A small encoder-decoder audio transcriber, trained from scratch: encoder depths [9], batches of 64.
Rows from block 6 of the audio encoder of a small encoder-decoder audio transcriber, named by matrix and row number. Rows with one number belong to one channel. Each number is 128 + 24 x the weight over its row's rms, rounded and kept within 0 to 255. All counts start at 0. Numbers have three digits each.
After each channel's rows are labels from the 100 clips, of 14976, where the channel reaches its largest size: "loudest band" is the band of the loudest frequency at the time of the peak. Only what is clearly more common there than usual is listed. The data: melodies that start on their tonic, played by one synthesised instrument. In brackets: how many of the 100, against the usual share in percent.
# filt: filter width-3 conv, dilation 2 (encoder.blocks.6.filt.weight, 256x256x3, each kernel summed), inputs 86-171
# gate: gate width-3 conv, dilation 2 (encoder.blocks.6.gate.weight, 256x256x3, each kernel summed), inputs 86-171
# out: residual pointwise conv (encoder.blocks.6.out.weight, 256x256x1, transposed), outputs 86-171

filt.233:132125144148163166122105145118135146131104113098123123107133103106154120101135091137130110166138119187090059117144135120156148138133162142121100157119112172067113113135154131131088123184124099149144125119091138133155115143131121157125106139117132062098151117
gate.233:141160127119119136124161147155147121156111086082134083128150117123123117133155102118147121119101099100113128117186123121191144104092115133146092115130147100178114143178135139113097087120142144059080168111139141092111136132121140128190085128112121125123098108
out.233:130145109147168168133154118112124165111130087101106130097141107153138132152080114109121137148123134113123155121144114098085143146106147128129128134133104101114143122124103129099141162101137154134110175165115141148140168113095126134164120101106161052144113108
loudest band: 500 to 1000 Hz (55 vs 25.1)

filt.83:140130096124117125138138128132123092106166125095097113130125128112111146117121130125118122117146126108113120127145121140146094121131137168161140153128128147116190118097083140095166115084119138132087143135112150134150124141122133119154156122111135208125105122
gate.83:148136099091097113128138135132114108139137140128146136112116115147143088151115129084108144112102120110111125133124166144103113147165094117111111150128141122134148136136092161126103085116130129139102131111129179146114147088153110079102125113148150090127133152
out.83:138121142147143131154124137106121130086103146117131131121140125133130137122103131091095104115138122119134124100135134094125147105127140127131130138132159160175131141146147116139156170106115125132107139149134112147141130137141132135141146116181108219118169140
loudest band: 500 to 1000 Hz (72 vs 25.1)

filt.11:160156121091133128083131120126134126138134141156126167117116123066150133081140120163125135163102139107097123092098084136121154132145112115151112104070145130130136092126130118128157172124135115150091155125138151129114076103129085123151144108111114117150118105
gate.11:185179121131157125113131183119108118117122080156135134179156128111115098153147134140117122177115095107113140125174093080110140130125144153117127111204122129099160100137122116100103114081114129107127151136115097050129171144162074101157097085100099131132134118
out.11:181128095171139127167153163148139135108094113119118086154159165119135116118118097124109147092180123183151126099150102146166122116179108151148140132129124138128149149131132147182145115140161145054161111155110109125098102154117127137122151126134100144120182131
loudest band: 500 to 1000 Hz (51 vs 25.1)

filt.97:164137162085146187148131105089118086135135109128142124167121153122127136142109124087126121156175084109111106107159105150057086140121063128148127171115111106121088120125129106146143131127127151179146127135113123129117086113145114128126099093158134097133110139
gate.97:166097138144102126141117134148119102115142179111162135140128117133098169131147118135159122095109109132136122121117162122156133163135117151140142126162104158107127142140086090124125132129098095154167101132118105161156118125138119118101098104112174093139102132
out.97:141107141100162155102140109123119164103123107142115108144122091124104135068114146141178154113156120115122152117114128126124144108135134097146165123102154117111124138096129141122107140085104094130129125095116089098133148152130110122107096153101112115138118116
loudest band: 500 to 1000 Hz (73 vs 25.1)

filt.43:139110110124123136154150131142121107109150138113140142118143124103159151127117146129076140074082120131143109139128131111143132143123141146112100166101103165113148137150147098133103111149135135118108072125122085138132128135125147154091123098176114128112121164
gate.43:121143108091159090146116132154113139107118110138139105099121133137119148147136143157215086125131130105142169126118136119115184119128136143128102114145089104127115148112139135136130156119134158087121134135134160127125133150133115156175134161131060127117103119
out.43:126135126109116102152096127141139058124108151038123143122122088109143147125118151102027146157081133119133128138116109111117107136155107096117131119141122203092174108128133139101110113135116112127099098115156147142136126159154148123124113143129099098134080118
loudest band: 1000 to 2000 Hz (80 vs 15.7)

filt.86:147118120145100134103140099130128094098142081069116117122152113137109161126115102148051174119100138130078105151155101168134121116098158149111096151144128130127170121122090122143105121155142123125125119122153107176127076149155152162139134131142171157154137123
gate.86:157162139112146130139122105129133151122118116153194094127135112115120107118134139149220099142109159099096149093165153123101130121107155116118098084126154086137142125087119107125172122144124113095156109110081182129135126092100135144162148118107144142155150083
out.86:103112115143104131101108157122135078091073151083125121132131154154112159127144170146033126097128108115097106097138165141147122158086149119136074104100115144158110173160154120132126113113117138148139113112128144094109125128119120132125081068114127075130110135
loudest band: 1000 to 2000 Hz (87 vs 15.7)

filt.66:119157140143140100125120151140181119135116128095090165140110148170081106119085145145096130118097150110120120167108161134156100112134079123140152140141145133133145136131086161159162148153158161157161137122132147145115160086143124195060104134108141108101155126
gate.66:103116118110123135108094162166136073132122105096103121160103116131124105172111103161143093144144140149169118145115100097108112158139168126134125098141139099118153124138120140102127156116122086112132154149107150073136130100122114126166125115131154145153105105
out.66:128118136129137152112128086097119116115142133149165109140125182127115114111081106120119121128144102116124125136150112097108121105123170117123092096111114070115101108140113108136154137088123133099140092137158084144136121130099072136133103170062160112126118132
loudest band: 1000 to 2000 Hz (38 vs 15.7)

filt.153:139114118110130118174132148133141120119113137169109094114130084126120104142145147155142145105115131133135115126113145095147138106150100158128118140116147145131105124112143111149152103106103160152181164107142120121149111188118105129140084131124112110122136126
gate.153:116130120103154091104139158070133114090122156157104165202138122136093123148151128112156069152106128127092153137080128123152110168110126109113124114121213133111145101124129154122144152160107112103130142122137125114109146090111100157125149131135111171077121150
out.153:091112108176129165100112089119138118122106152124161131107128093161125158148126127111123152152140153117117149127123108135138090149127165140128163083099115123132147166167164157098134121175119163086133158142140160137105122072150129087150171157120110126175121175
loudest band: 1000 to 2000 Hz (39 vs 15.7)

filt.205:136090108108070137183157131093117121144165103125118139124128106141161098171160143157149101167134175136101108111098129118133134090111111145091138152132105124114131110159114108149149144122097057136107133150186160129168160118138118121127122120099147161180137095
gate.205:131118119102096145093142130130138121180167094107137170141124109094178140205140093124125088107120140110149139123100120132198116111138151168100116121173155095136145126134150128140129138128082120133116135112159122155120108149094144098120098146109087123111132058
out.205:143145166132172148143146095087160139100088150137132100132141151107094118117127097109111161097100142099129166116100159110109184117145125096139114136135133106124139166135098125134117173105159155104111127159091140118095113088151136100113132107121147111126122119
loudest band: 500 to 1000 Hz (55 vs 25.1)

filt.109:167093102128171100173111140087132108123118175122123165093124140108124154113120142084077128093136110126115092158113150121175123130145118163137147154093140164145132140110095101137101157132105155121147107102125142136123141128146128131103137141142118132127117165
gate.109:107178158131123108139135156140123153164132112172122121130132135104109112133123100157146106131093144134157146154117068105108139132127099131169141105120159099105123120091138162122141121104141131111139155167090142109148146126167152090123108124156148108128121134
out.109:111149119146087114144127145117133073135118114098100141128138133101131132173123143154073100133115098102099121125176148105140109151102101142106079117121133123077118097126127099098117111118105134126091087121154150094118101140100124120165141111122127124101130136
loudest band: 1000 to 2000 Hz (58 vs 15.7)

filt.215:130086110173143064105102137115153144162091158172107127097112148156164097127143127131097191121110134117144163101098101084117122120112153096130114117156085118145141097138159094139118096117099112136135131126121149112098110109116149132119154144108162124172092160
gate.215:142153147077143142114126151108121148196140089159169140095133145139128147092122126150104135086126136083148170108123173132109142128152137157140117137099108144184165136111144123119111108144114147086112119184079176111134136124132099120132100152172128121097118120
out.215:126108142112119136112116101145083121130130157149112121095115127124159131148132120139108144139086124170130106190146127175117095116112122121155121142113129156167138128085140124180149119128134145103093122130149103157128118175104144158110151111128130145121102131
loudest band: 1000 to 2000 Hz (46 vs 15.7)

filt.12:186116148118126143152133192134133125090139133110144116087153122087110116128161126127126103162119125154115118140119099154084102104149160157119102113107128104141104126116086134167177075149135097120096095116136145119137129157101209167082128117151135143084118094
gate.12:128157090098140131142163135096117143103109112131133131096150138123110094120110089154164124144073127154140144133122141123178141120140131125071074084143100128124159138158152161095113132118105138143085111166134131136072111166087099145125110164135128144125150119
out.12:117143153137130134082141117169112127163105095155121125132125126148161158120153160119103115157071174164132091132144129124143137105137107087173142102111117085111147146112117099116159109118151097091130136175145133119131149147153100133126125133141098112147108138
loudest band: 500 to 1000 Hz (74 vs 25.1)